config.yaml
encoder_shared_expert: false
fusion: "prefix"
fusion_encoder_expert_mlp_ratio: 2
Rows from block 5 of the audio encoder of a small audio-text matching model, named by matrix and row number. Rows with one number within an expert belong to one neuron, the router's apart. Each number is 128 + 24 x the weight over its row's rms, rounded and kept within 0 to 255. All counts start at 0. Numbers have three digits each. After the name is the row's rms in percent of the matrix's.
Before each expert's rows are labels from the 100 clips, of 14976, where the router gives the expert most weight on average: "strongest on" is what is common among them. Only what is clearly more common there than usual is listed. The data: short pieces for a synthesised band: melody, chords, bass and drums.
# router: router (encoder.blocks.5.mlp.router.weight, 8x160, trained with AdamW), inputs 0-159
# up: expert up (encoder.blocks.5.mlp.up, 8x160x160), inputs 0-159
# down: expert down (encoder.blocks.5.mlp.down, 8x160x160, transposed), outputs 0-159

# expert 4
strongest on: quiet level
router.4 098:090117156106096129141138122163121139113109091140123134113138100149115116133159139141131149121119069112112136082107108120129186104135111112140152132111121122149117101055083166134107067164072086150133099138140104150150135127123169160157109091126121130139124113138147172106112162109115141154129185120117133134131135109100142104110131117146116104143119178161137107101094144112130117117137102146137113122109140106091127109159087082113112149093108111152115082102154093116138096120106127
up.0 099:144130137138148078123133138121161142141080122131151075118087116119162131126105128114125081145153121106145131155146138122138105081120083113128112142136139132097138149108118103085088109125197127153126116094090121117104138144087124148138142115099115154147103115124138155182100104136066146163145114149061121139115091117115137085118124111133120154126111102129158162111087121133146124100129100124176152117110151140139148151109128131149132121101121184132086135099128122173085139135150109
down.0 099:104124124104168154130114083135120138169116122137175110108087170117129149137120161134112133123117092141169124121186138133207102115156126106148154127134118138108125106180152143160123158135135090133101157151125152150106153133106095143102131126111085140092090105154121181153124146123145157131132152124094091114112174117122142095138143132113116146127101144144108114135112109112123146161099141147132137136142149112114074159136112122098073094127140159132116101104146176129089143099097148
up.1 100:114126131126102159133084105114162125106076120122126135163105118163133130109166135167131137109148164133167124127100148112103172118161134124113122152129134158157168152136101154126128132129155121144186105147131116171105096105090143155184162122120128129118136130142072113126148186146120099138131142139128128086116061180112165124157145144155158148124133138109108145103146147112117142096128161161148108103114152129106134146148137144116080061112149141101118125119127130160121118107158102
down.1 094:116083097165151114120138158155148159134126152062137169078167134171154141118137170118096155138128100120108133138143107134159164098124124127126127096115128153154138148116139138163105113185116078130128132107128139159147178141140138138106134140120136090105123119148181106156094101097133119097133142114083088134139146121130105130137149118124161108165106129136145162155057157177124146140162120094101121143108103113108113129130121155121150127136159139086147113120144131118149118115143080
up.2 099:134131117123126134082122176115113107088123110099131108117105128130143125134105098114143148116133145197127107135120155113164114133137103074109126084081106113140112129130145084142147159131161159164109142141145199121145127122133121101167126137131171127126107126101174138146143123155126117112145080113169187141126127111115103107147119184130107137106158169141077138129129122095146114155087077125115148090150093132155133130095120131089114134110102115127101110091154142107124110127104115
down.2 107:147106138116134110175154154104095116112098140106133114110100131138132138087121145148112126154128134112104175096146112125127151097152129165125096079171078089119070163128104088125134132115125114114117125099161149167117138141109103143135117154143143107114132159125150120122098126170147138138096093143115113141100136132100145121133140121120101070144114151118166137126139102106106148116193137081111126090143141081110165152145136152095103131145076116144149133163096122109110181164136106
up.3 110:159136096181119161164109166122153136112129133153121135158153156140105124121126103105146125164112164129123129116126101115132088097121085144170138121083148116149136183125164154119140103128101120127102107111145147116129143103128123087149118102118093083115105151173167110135100146134104139159136141097083109122135109151169139139100136129081137127145099138076146113100137146142144143111181152127136131136165125135159095129182142167132164141117153135124154168122089081123133145172121155
down.3 105:130118121156164113119090123156115135121140122134118110149111120164125158134140134186103152121112114144133086125175137153107163122147101157134101126117115112105152078110134133172135121127175102119117140117101125142115137076174101152116178111140141130125182126157125173130113093143130119129131112127125094180086122123128151160124163107096125129093117088144104168143126162142149127090079160104135146103087133178129120098136159083117123128085124160093113107099108133105126162120149137
up.4 104:136145140117113085104157143129127194123162138139114107135141142124128121154112098154138106092098135148171125150196165141178121094138164108117117113152119186103100144133166085152128147148102121150134157135107131125113104101107101149125121133100075140093123103149149119126100146094140117140142083104147129136127095199105142146114086089150140101114140160104128141132123133175112112118088136119107118118125147087115151133127101099108079100131113124127105134139142124141147134129126183
down.4 091:098140078149111119135132095163100073123143144145145104064154147116162123124115080090122112131153116121142137106125159135141152143121159109128121106145104109149119127111146132159133113105123102117135127121101159126146113143128118121101141174190142172099137103110145095155170113143102090118117134095143133198142137125126098076097138139177136123151115154085097122094124130135162115092162130128131108120087159110133083144142130128141123133137130158155136146149158159169104168136149107
up.5 093:140094112169103172114125104099159114192167090181136148093095147127136155134175162125145133136126152140126119125151148108050112131114123121195095107124114135187130154132122099130109132121111112138124152134126143152094149126150125100064134149149123094112109097125132127156136152120146169118121132161124104132080180134140119105123132143118140156121119124135097081102110110136156095139169118140156103097152125120097120130128140086132140152103145129123112151142133123126116105127177137
down.5 094:157158140115145141155155122116154142090114131127138135101158101107146127141149140172156147128160167168157121073144093141144127101163141156078091139085129128140147137124146153157140101065142185129127111155142095137138166126095144120114133121126122128124117145121107104094106162140141130113125143128138144143143138113102116129138075144149130135156154188140118159114116107127116086133107157081128152091157142117150123152150139164107163083149138145092072114125107144174155147102115128
up.6 088:128093144148094107109099122084156118095117118114146120089134135159144161141116082138166151079163152089115116129140131079127134092103161166118067139084114118174144107112118094121149124164101149128142141125132093143165160124154143131113085152100145109164116122141142137140111104114128114148123106136131169162129153090107122167119173139120121126106128144141123104118125118110116114103144111135110122122119116162090163145099136147119060085135140147108126153165089131138143129083133171
down.6 098:141076134153133116105170110141172144138158144106130114120135114105120131099132168087144121144101138155116152156107119126130150150110127142100142078100143146161141167129128080107149124169177099123101156108126180135103118180127105200136109150134164136127064144120129109137113168115136159128148125144139131162134160122114160133147115116073114136140155147117172129140110060110165146132134133147133113105150125138114137161111132114173139135123121139101137088097144138141143107130161156
up.7 105:146099141111135163150167123157135178115141116100167143119108145158154156172130114139117104158135137144137131123147152137108129116083127125151122095122088117072125130186126117125116104125175134146157116142121128153148104094099100122155158131098153129164140112136161121099093143126133179122086141160123093129142131176162148180109143103136110120118146127107119104083168130076113142137150121108103115131115123152163109084150115073150143097130127134171124143069127145127118100138104129
down.7 098:099080111126105125104136090094101122153152108111141108106096137136129108160130154071158136139139121128105149121145175161160139120114069125100110129143168156105109127130155106157128131108113126168118118122130133120101158125169099136096088096158149125113134129101092125127111123148125121173161090107086126127126087119144153161145141158146107135133096141162181170105102090131129142094083122090167127133143157164133169138157124128139120150087121110161134129126116135173098141097120106
up.8 110:148129122167126163161103112101147125130155110087158098176093114114123175156143118083177182145105170122127127145125121126101139127124153165133160141123148100104147143109169133129152103098126177141107133106117118076121098139159138138145120161078135124101165091118102102111125096110118150096156141086095144119103161112139150134157119119130141175141170171068113102094104131137120124130131164155116119124126151136149138141133134094161141136133106135114129100138123168090132127131157121
down.8 099:119148101152136187091103125200154116128113099092109108139108170121139092136107129151096089132108141126143120125185153111155125102194193104130134099097122091139106131130108102108138135138159155127143140113148146136121111111132099134168138149121133112122098153154187154105152081148106131132126101101077140162119141156158151141117098109113145109109133103116146120114170130122108132078129130096129142116112123149109112096124090131109141144139129159147103152135085119120136141110108097
up.9 098:116114066094114135124146095149135151112114136075116103130142112137115140132145108134103095126139080120094136140113135138069109152145117133146074138169176102130138097123112126159093129087143107156127127118128129179148125111105140142156157142160102154104098149151155097144140126141185118132171111098135118126165141133130132144106147143149138102173130145086113132155080123125134077125140166121094141095155110153172168091170159120108160095128158147128160118112129127126128108119125139
down.9 097:124124117146143180142206158136167144116175134075149128118136146149114120117137152118110113158115100169135147115127135177139120145149123115161163141130113109101117103145159094106147155141115129136164106093100137133133149158107133166144156092148135122102141132140135131110136109123146114146117172114116134132136166111106172100118129163125133115184093126122131117187119136175163087126108100124146152105103120156130133140111095154100101175140127161140139098163114169092159142105090139
up.10 106:146140133105138160098129102137095131112108110099066115129138143131118194139122116150126120107096126120140130142088145101064143087163156148100108103149111175131151117077149074087124111102125135127099097097109125135119117125125142148117154151132135126199122137154144140103128156151156110160150082122165065127160126126140121122108154117133111139108124137171099095130120130124154126184154136130170099165106119122112163148129112154136117123148094139157114151127139140128135081122134120
down.10 101:117090112143159131131125095081134140144109112125141120095171134158141109135129122121087105155153146107118104072120129118136177143123093126177147158138071146128122153156117122122146140135136112109119113141144114109107145128128181159106113106165128081137137109099111147166107137110101139190131124157139140117126133142156123106138121095109116117105132126162139065130117180140157115158128157114122149123138171118147129090138163171158148162141118127097149163083144107092130173156164155
up.11 093:088130143163125091115121143082163111127148122091087135144132120138115100121133181111098124123157113114156128149144148118147145125088150132094108146134136128136141136098109156163121120132167123156084100156139106138141145125093115165133111148125143135108165099152138155154126103157095145113087108177145125104156159136125119102151118109131094136110157116130095102071120126144125113139163108151139099090154100083128174130161123153178106141150110131102138089108148167133145152146197152
down.11 103:164145092095099141151126136159133119135102107130093110108120145145141114134106147134074128144121102167099149107117165138134166106133133129122079113124104143115169101098103139153126139117154183141150108139139099127103132170104123091090142096091148118159141125149147153128111102158164096112131104155139155098129141109128112130131103120141106139088125116129135065159123106143142114140161093137110121127139127126095098105074136042108141098112134116099119105118127164138102106095098081
up.12 098:158144124130149105111116092126132134140123117152141136176114166101097116153121145119138165101120154138122115124126132129113087103094119141146140150103102140145166138132146116112104077098117136139100136067126153105129093115083117096161106093145139133176147087115087142119137136145108092132132116178141141113131118105114125200148146160177157112135173158121105111125136112158097137149114138181139091119099125106123179171100127101140139103164127095125158093145129137133108083144132135
down.12 099:112141151130100092136125129158134131165162123140193120116133164144128124138143118143122111166128065123123122151128104135124137109165125152153094151126160100181099143101126160123146092145116128050140142111098162153120123125109153134125100115126108151082074137095106111125136074110180084146129131141121129149145116117143139128097165127125089135123126156134113119113195146127115163098121118083136116154119138123121075114146151118146163118148142121145126138161087166114109108124101122

# expert 7
strongest on: quiet level
router.7 099:137102080117114132106164121136137118144104140115113123142091145126131171127128135154108135160171125103135142172136095119111113140129117090130112103114108134118089153126141114117088104137142116080128119173131128093127139113132111152170099194096108104116152137080151128155122147156170074156146124073118110120125085099083148115139121124130098072102133103125098108088146136111158164153146111112126125115119134100139133133134125156155130085190149143123102118160096137114093153130099115
up.0 099:106152147176167129156173122089124133111114146120134131130086126148126113075137129114165112134146157136107103105156104121130107122115108138174169112109164168136130106131162087130121118092104119138104133118132181134147135121130123130150103122107134153136110131125117089149126160164125111128112121120058065141109120113129143155096061082170129121131105131103126129112124144150085158146117103102154146134160100083144095113117118098165111102144128091116147100093114087123112139125151155
down.0 104:114107147130099085110102110126065152141146109134118128146151130190135132155168156122093126127128184151152118098181100107137128115112140078141150121111179101174101135138157146122145145113159134146138158131139143143120126147086135120157119134091132168149142157137123104096155099138111140137146115143145109151128135140101160137151108104104157124133134087143138071142151107083116138139086109112124158126134091138140048121153150112146132123079122115121135127142160161152139137124144161
up.1 099:109158114106112101099122165125124138109082191159148098155136126115114076152151114102108154128152127139098139090167086098104131127108125111119083132106127118146134135154150153143180071117143130081119128157130168153144108097144105130103151149147173148134097143136099127096129122137126128125110133112124134127105161141150167103127167137152085096139079141074126117141122105134110121096156149139119108154169119091140127143129135132163112139121161129126124148084156118086107119084118088
down.1 097:120125130113123144158152117161158148127143167117092113121132126143112155156118131123181134118141100156125151131142141140129129108134067117118128092139134115139106129143143133113159134092140158099129160157194101154150142123142097158143121141152107200107125118126149125120137137138163145104093098154126106152116122136162114166133155091115099099121110118105121158135125134146105130083102146108161211131092179100137122121176097105122117178144131136086131127113140160082136103122117166
up.2 091:135138143100139125129118074118150105083094124142072135119153097104127097112153138096118091090118115125137139087146150167118107124146143139162150120146078106121144148102145128110153124131114120145113161139084148144131128150124123091116127157109134132098154102111144129120093129129082151156147170138152144140117101151102157127176112150141118099084126115091146111178161127114126120155170119114105130145090119153141168123151137127135092200171158102136125152182124119124153093108132164
down.2 101:152104143126124065171095127130153136108125147108147161116102072144151130150163102132152129123108143099148118144153164147142125108142128144104121110108133127138133119158114100124117135115178104077126158122098095117099153091145123154115124116120120084121087152104116084120089140193157089131106161099126171133138138096131113111071116140107127156155167113131144136174121153160128184119122100146108119099134151133136148106161125118129156119131129128122104092194155135124161137111122135
up.3 116:072156121174159145133120106113138121116128127092132101121119119152153108139136127092150099142101089097125173108132071123079095105186134112130134113112087105122121143118111149133153130150129185160087144097139131112090156190142109118134155091149120135108158143114160092136118134094094130112115126142085155150104085129144161135110103143128099131150125112147096134099144134118142120156099163131168098127105128129133105155174130146079142138117125119105131180126107118157119122096145124
down.3 100:089113134124167106187121094077126135118121111125109127149136136155139153112107130127136105113147120208115064161135076085124136138075108147100142160132095140122147130138128133119105098109158168161137145123185155141159109115174116142130130167113105155108166102092114135106148145126120121117138142140134159122138123116124095093124153144122132156127148136142122165169155153116123104119139098160134127153112086145132167156118119143106146098110125156153107152103152127112127158184154119
up.4 114:136111115142156174119098123110123169138131082159166140100142137126141143107096091143126104135158080127161126179089113146129134144155109074156145142116172127154120125181111144097115108095123124158112150093125108120111152085127151138110136152091117116111096153150139145080168163106091148156123122113134161156110114136094125150138141143112119156102118111146159168108144106139096118103134123131121136126132128199120128166087132114179144112167141139119116131138124145121099178141162123
down.4 103:156127134165113153095122128129142094106130087087138134128139141142107123115143125165165130098096130163153080095137139144138164086139174148109138104144108125150110120120125160148153126132128121189129119157111109090116106095092147141156113141134149129137099151134121140070176135113100128107077145158119129127084125148121180155116081145112155137095088149110134101120146104129067126090132102121103141126131115160130101131147127124163082167128089125172121146127155103147145119133133097
up.5 091:118153082125132109144086151167130105108145102113085106125104124130124148119090156136120128114162109149125151132144100101123163104142144100142150174155160112144118157143095132095087148147132160085117132081154158095130147140140120109098125133138151178169136107101121138194178124154117120139126143157086122110114101114166109076147168126126122124161114144117115125120132106121067134116135129162120109148125128130168102108096136117140127140131129120112160113152059084144145111104121100
down.5 094:104121151139137128154114098131102178143158107121108115116148122124116150077161114091146119132125105115129109157104179139150164118116162109119139112127125124148130119161124144145083150172152142157069146088126126126127163169179129134095137149139152079117164148121136135147182106145123122130113133119182113138127106158160113172162112094135108150114138108131095123131109107146104154125151104143115112116190116178163085135128154121116111149104095142104140135116176146127171110128121160
up.6 096:099126165108140147117120122129130139149156122140086153132160147135110095171106147156114139108113171122083144103107176122148080130094112116104126103125131132131192085177123129129127145109080122080141192119178112121151144135129079103089128153111147158135129144153158095176140133136121159141158113161122128161119129138116092120133133142193117113108128147111113153151146097143133091129137119109131135128124110174121094118163152115075112133117129136145092119137148096152121109131114152
down.6 105:130123144166163154176155109142120180119107117114121143156112136132087112151138101175141096144159107169172128088120151090116109113140163141168100096083109124109110094138123103114142146085109141122109116115147153138103139129189153158149129153162126120138116113150114136120150115148129102119127129134141128100085145135154109124142148136111091096107095147132138119143179139071172089101131112125147116186132148107122072122170083136125081112111139125117124106119149140104113127128110129
up.7 099:119109138109149132136143143112113137132167114130155084156126145092147121149151119154155150102125151102155086098159112136179088137159096193092141093132105155091088111119162139147116118116098165148115099132116148092100114154123157123097154096115144121126173120094085166148139160130107088173134143140157136148106126153151135165129136131133089125154135130119132097151130148162090133133134139146111156164110110114120132095171128155152150131115166150131112139159127137165117148134095183
down.7 096:137150109135146145102103124085126129167151132158134135131123138117102117182143126112130096173144121137121147151115169152144157094104122143118136178127148114143166148161147140112102138108143147168131090133112154141169129187137133152140146105110122123118107105136144145112130168127158074145175135145193120123110106136153120111153105135171080121159125125137107142162170143153121104124127135159153101133134120167088137115141170105128115121148131153143091121101132163129140062084116171
up.8 098:140107100137149082102154163099124095175168099113142105160083118104095128130089134136170127129105164130136092160117152143116180155162077133121127180116135133115128112104109120172142120111111161131132107144113112115116131139136111144103132151143130113064146139110145125116147127135127094135087130136125126117111106088107110098174108133120077131137149117062154099103120114148129110075138141101140141157128140116135144108075111119138142089099154155123143140161169092094128133134141118
down.8 094:062077172137116100130113151103154141167141103151112109116131116112069169128110108135135118127100135110152137139103092123161134151093089133122114096135114109116141144101089121107165140136168165121091127160091149167131120162101131105110131177141124113120124156131109096155112179113161118103106154133108105174120119129121119142161140127096102171104148103123132116190093165132083160104115141101101143107123123126110133112142076106124122114103125131137127127114140145129120078131115107
up.9 100:139135094117148119137123081111142123128132138141150113106151104119090138124163120123084119109168159080140111122157091142118157146109137105170150095144166124119126122104131173146123156109144100120107142116111110129141090136105118115145145140089108168097108086117117159152169102164120144145118120067126125111147144081123106159157141121159111084090171077113160125138162170095145123173094112094096131140115118148154152123087124152172131134141129126104083146124113104116119098140110117
down.9 093:124166114113123130086128144153121114128135108140099119145123137099120119140122109146103111139173093158114120112136134110134104134144138162140139157117137122105139128111106176076116078197199121144122089148129099104133121089144117117137107169111164156122113135116136143118149114124065141112095167115133106125115117119152111139104124117107086190116115098129168118154147159112134115121129153153123136134150067121072116115165102094158151164146139127103129093167147130156122111125092110
up.10 093:091137132117185115163113176121113129113133173083128077149137065124154116140111090112142113112124114154117138124153119133076120123137095128154133124107107127123090107095120097140133132123128124158064136135171145101148157171146151127123123130138165116133123111110110101126090157124108159148135075146116159110147139147143164120090139090108154142140120126090150150123162125144083172116137148172109157111138131119121136132119121123150147090151111103167116139124072152145158175133105120
down.10 102:113124177133123123127134127162154153136112151150146119156176129184105191170103097114073134122150118106154104131137116100139109092160122124101142121093163101115143129170139164093136159125140141099143144137103136124136115112148142089155135114169115127143143134091157121135123112150142129144135096141105163163113158119144126179165152140165161147148125097130110130160128142109153117124181114165154139111148110117100156130098117108206129100132116121103103166129125106151095117121102102
up.11 097:132114124084115097112185120129130135133094130150096121077142147147108116095072108125139139138149127143076161116125140110141092092140123107099102120140154121162161105139111095137110112155130164112106096098169133133150100074138132140133138126105122129175130173141127106141128069141131108122161139107151122123118143125107124092113135151100170135133150135132126155137102131146151113121073127153106163104099129142094120157129181130104143078151206164129118128125160094122133122145124121
down.11 093:126113149167130130096091092122149109159132108121101096113151103118144148135147137167145121119112127167126167139127102114151081147119147107161127120101150149079116138189136170160167104146172141117129151131122160140102131092127147118104146108093089086131176117125150127120136099149147135111098141140107160092114104133168104130155171128132151128121153149120143139176127115150137098121152166107117110132114137163098092138103147141055140097136116144156157096151137148113132155081142137
up.12 097:119100126131178169131091120128116152142148145114104092109135116155111154143151121127119099121105150102116114143164147120079152091137123125118125069122151138134130127132155143127148079158137154089111155132136095112135152125132152138139161143127110124072141130125082103120098139147110119157135135135088088080085152116106151150132152097116097159096146161139146094121157129170106092114133152093139137127085156123095145090144133159090118148095171160175121124150107129132158147079129143
down.12 101:153170100111115117158098147180143105167180127131132135124139099150138169111133103102142126154158102138126100142131129140131161142136135124115153109151163170080183149116180113128109094111098173139169135142143151085103107128142108147121145097097129112166124081135092134125134171147138132145177171119095203116156145129139135129140127111129115108162137065114136166129158128126150125075113143099134126098114129148148096114136137129139140094135111124139109128114122093129143136139137129

# expert 1
strongest on: thin (high-pass)
router.1 099:131143097142168135108150147133128125136153113135123086154134127108147120149113137131109127153110112109161155115151170108129122130130133162161130125127111147101075081163113111088129128159101133109114096124080120129116101118114155160078143100126155143131120121166112119153137120161126109103086097169104154147132144124130107141055118149167117164100142141119139122145121144214132107139121139162117100099153090140142097120107106116179148150136121159085114159114134114094162101095113151
up.0 092:144127130136094080154135139101107151147134120111121160119136108091138163146137105158138127140087109138138115119104099176129171100123105128119132130114113167110101131132129134135133193120122137153136136114141148112149124148135122080107140119104119141149121179125104116126115107137118102093164124160155156119115174125097148123125098149108092123109120112085123135117135107119175058085124159083131110128098148128200167123088120099114122181134128173131120127159150069102143129151140123
down.0 095:148141124107092130110171091127153128133118138131111140088149115171173094139085105117122107099142111109103141129147138124090127116129130110135115129108167125128110160132144111155124130158110146085115171111160146134101087067128165092166109096112155152139162107109130114139156109125128118176150149136132088108099101103165141135164144185101158113128123162132165143124133117143168126126099133156172131125120152131134116111130145080094113152132140139144097065134136128142078139080148113
up.1 085:150095091160121144167104151082117124118135118158097115076115158117157088147145097123123146118094119111113156147132122145110110091114116098130128119155123161135081081156117124094098109129103145123128146128102147149116138122122151098132111144122114137137164147149127084105119112093119161161105193122130193155138170108125102113137144097144120126091148167159146109144135098129158113153125126086091123138135093088080149101165103127104108173135087152158140124133130161131153135126117140
down.1 100:118128169150106158147103115103110132125158134136141115131137103124156168125088108111138111054123126142123138119157146142110110106146127136137166105150090143155118111147104114113095151128130134117162169162150164120116150160158100094107127111100146133068139158104135157175139070098094132127174081107093102093137126118121128136067133112102126122142153137124103152091110109149131161123116113146110140131114097105137123104115117142165149110122071128125125154144154112140107144117191156
up.2 110:101139147049097127136107119106123105159144135083131107139147112098102172159138146116108093134173139121156140093121110118169117102139126102110157128172202143128156134078138140155145155134118136150104097090124140154137135139142128157113109120125136103127097145110149161107140128125142157101101079175096127115136115178087148092108129152157144105122096127101110141157165129142110161135142100134151104115106124126140168114108108154142146126128130162128087125123113120092174097104130126
down.2 093:142111118131123126111066122136121179100145073172141154069087124113180144154112180147123113156133115162114120162173107114145178121095138115118121123154171117126138141094164108146110161141128090086132109108131120129135169088134085117134120142077092142137118099112151093131100130109147148103138137123111168162089098110126148130143116096137122143116113132173113129130132099142147127119161143080144160090124131128150141105135122123117151135147121138167108118117113140139157146145123081
up.3 100:120140129052137132121107122133129126131135145124136109125126090123140120123078135137157131123153153129164127121162119134140072131137079151141146131157115209094160126085121123113125136108093109175109139142100157115140153139148136098146112134100164139142138100106139114155100156142134091135140126155102142093090152115128125083166111097080122153137143141133143153122149095104164105173128140138145154169128144150117151149167132150133101151122113158117083106204146147133122113139128142
down.3 102:192110129133077125119131140141093122139143129139116139101113098097130095126115149131143051141151140144089111110128132094106112124093150115107109130091133107163114197120122123149137109119118118121130128115148131164120084107139149114108123149144130125105136146093158108128093128109123136109115181160062128103161132111150120139136118157141161164131095126114100187081122125124171101160128126122125095160145118118101123129169115178158135123120153115160086133131092109174146109135113143
up.4 088:112115117144122124201164155149104116089132099134161075131071118112131113112166160108168181069114160118130141135126137145106143114130129142149121127127139107123102086139139122107115122106134130129154136154149147112125135139143112059158140149154105086117183104137129119095131165131108134147099103115098125133121152140113148143153117161103142144127127110143123095164122142064156156089092139128141116115105125100128118140131171152110118119126151161135097121109141121179124083128135176
down.4 101:117108151149111119127129152141081124134159093151130111135125170110104155087124155154086109155128133122137088130172113112126114156118102114174122125135121139158135065151133109101115135077137174160088105144120148135160152128208124128160084116161120158118181088168121097149154119120100124116140132133133141087147109118130138102119129157155108140098133095122113159157126121117149139123108104143136149105146104127136134093139114062165130116099126138099113118129161141164170120104127121
up.5 096:119129131103107085159118112111138113133113145162128081115114106127153129177087145090108134161124115093097134103156090143120108090123107141159100150120071106084123120157129146135130148125145086099122153148118131159077168126118128110101096148134142121143072157111152150152121148140173155154102154098107153115159153126080134137136066139119158120138106143153139108119148140128172110154146165145132163142100156145116130115137102104129138146127123153159153151088140094118104093136146093
down.5 113:126121144106137113136131101079156112149125111099135163156132090076138122124109106078109092143117103123121127166143122141132099144159160125128134111103123119115108123136197117112110099121169162154103096118118101152155131166101112175089135167168096136105137112131115141170130093140130149129136119152103109136130099084145108191110141132149179129137173081138143151137123109098164117128106120134091140108125151110134118147105111132114147115110126131106106163123094135088156081095099102
up.6 109:105118201139128105117103079148136149139128086093125169076149140135118138154107150124114159151099136109127101143114128152121130109103096135154101137120157129123140148071164157126110122101116143159126159113104123082111136074092134111129094104110195104146109128136101147092152136108137089140099102137120133131173095108132084138105144131103152146080130114131123118117072099144139154132150141116120129167125136138179147105105130114126120156156135115088118153101114106107154144113142151
down.6 101:143117105106127108168131102089143109125124066102138152126119113146126145156082136148105109131138140114149137125138097107106150116135113114121143159148109126130161106148135116081097137128125122125113125110147145117143119146128169135182144114139148188169112138124112122128115183091078107140123120099151126093134134138149128148098099122158150094143127116117078127150150172143141131119142149119163177169116108122163096074102090146129172120098104133118125096089155078161135080152108152
up.7 100:143113078111114082110099117109137068113130116095121147139141149116111150147140116127157147133084137129146078109169168148125106138173099088114105133103140131152139127160134113099127165155142136104147173129118136134122144103153105151127125096104122116152120105108092116170124088144137150093072110124157073097099121153158134169120104169130138123151132156149070102091135137111136118118155115137090141140165077166129129106143143110144121127148141157109129121099146159112136102161123096
down.7 100:064124137150130132111118115152123117082139083162153136120101129109137113142125147113138110119134155115134106132169112145092112172163175142097147137110140127074142161126097100137144143131171112147145170120104138128197116149153144147100137135092112107100143114144141139160122141162193120144162121120147110139121158130106173051143171117124116110133170137116085128092098110136123087152108117140134146129132139130099138090140111102125116155117117130096141090163132135100115105129111143
up.8 100:134163119112072119140147127120051133118093133133108160164127152128130126132126172110166172143150112146127109139123122120120112086107101144156101146153142146107127124127171143133127107089122101145107112151120122089146158135135129182125110134113137136139115088125115151165125163154160111124143126089113102117119132123144135099150141108126142097150108099126060126170145099136118103128097142150165156117123191115110103064132147165097116167156149100140144175124133142111136103140168135
down.8 095:116088154079157115165152139139136125113192117188118126117134090182128147123126095133132164091142094128138074148159093115136128157127122111102128159114158100116159124146097169126151126097103124117148133089155133121120105139116118155138114147153163129128128111102119098137124133127134102087107122140130133142134156101094119145146126120097075150120135134135125093172141084147118130176116133119123143164127109154106089141099165110087110118095153090115123087107130167150128165130175129
up.9 095:097186170111101109211114104149147145171100120179146128077082120128155158118115135137100134125145118154112134159132130108149114123130132131118095078146143151123185100152074144118117131103128147169155123124134161089122140153091155129172133122121173111110122137143076131114158145148130111108133148151136152110123134120125132146175087109086114132118127142120132148131115151107159121149154181121171122133145112112119126114114124144117107132117140088177096135111108134115118134141098130
down.9 102:139115115162118089132135154130073154114098145112124117151123106182132163096150109121104150166126158153178099139118119117142107077140132129129106133155132126130137103136140106134103164151130111105143090097168142096129106099111143095079065166140119116075107106107118129147139141128114140127139160129092144123116121117134140126089123106111104155146106125140156116132093110120112179125130137108108114101149127096148093126132119111103125173122161050130109174108135079124129123139077138
up.10 104:184116113095106102117137146108139118119132168134118111113150112122133111116146109120138149158150137114121108106194122119161158114138123122115151107127136117140127124145111142087131169144154110132131152106090131128136142127091129121120114103102154115090144128227145106186141129120147115137119174129095136130153132126135100134102167092146142123129112139096163106069115108147109109122145138183118069110161121116110162131130151166124122130140109129121087133055138114124109161162110097
down.10 101:091182120107139154165131100154136163141154170133102092107145181151159154112116126138130144087145121114134158167113141111095137116163102108107122138161113118124138128131144068136155107133111156134118174133103124125092120128154118141124126099136106095157145143178121132135143133181138103156102129132137102150120129154128164153089176122151074144121144162161142159140098156123172130083161137115154184090121148146174144133098157113148143132154131120139132134124136098125108145087136131
up.11 109:092140125103160148113156146123079125119107130098167101084127139106145118113116129139158121092165094125131095125170150136131125121157167128146109150164087159123178121063107135121133118089150106140095101116048153153091124089141136152119123115112095120130111147111108144152107140136123113124117125128193154100158113131167145129169158113114153130157131150142108136115114156142162086141126111175135127115159133137141139136122158178135139137094151114115126153170122143106137167149127123
down.11 097:119144168139098124146112157096155161111094121137098109108143106102121111119147164115165147167054110127143134158162097108115121111126134124121146125155140164097049140138131134148149150135121165091114104121138151123150062115130084116153112155152114152094134123140105113158124097107128146173145138132089127155112124126110082145161111123133107167135156104148104117128116084138131143150117187164177152177118157145136113139135119117166142130136122135136131087146108131139108136147119146
up.12 102:109147148102100149153108109130118085168162135168107134108089086132148118159177126099119097125136132131116160136123119088139144091150145117116104135134132133118123108119156106116101152107126090177119161118143118108134075092128173111140129133141136137162126128162095162140131070136146106182101120157076124099130146103134128118108154104111117131127100100087120121072149139125161082139119155164136126143133137102128152153087093160111139112144156158100139142121142112101128142106069107
down.12 105:105183091128146157137100115158126117146136108078100146113085147139103116114097103132107091124118140171115121117121119127136090134173113155126136075135110095123141141103146142160069123090123190122112125145169128161126163146128150190144074130136147135104140118112148114121151138095161138170157130158130117145174147111102122109155108121111124147110129114159145111133105146116120146109131168109108148119122131148112137131181144121138140124115111074119168126123154129130159175141179137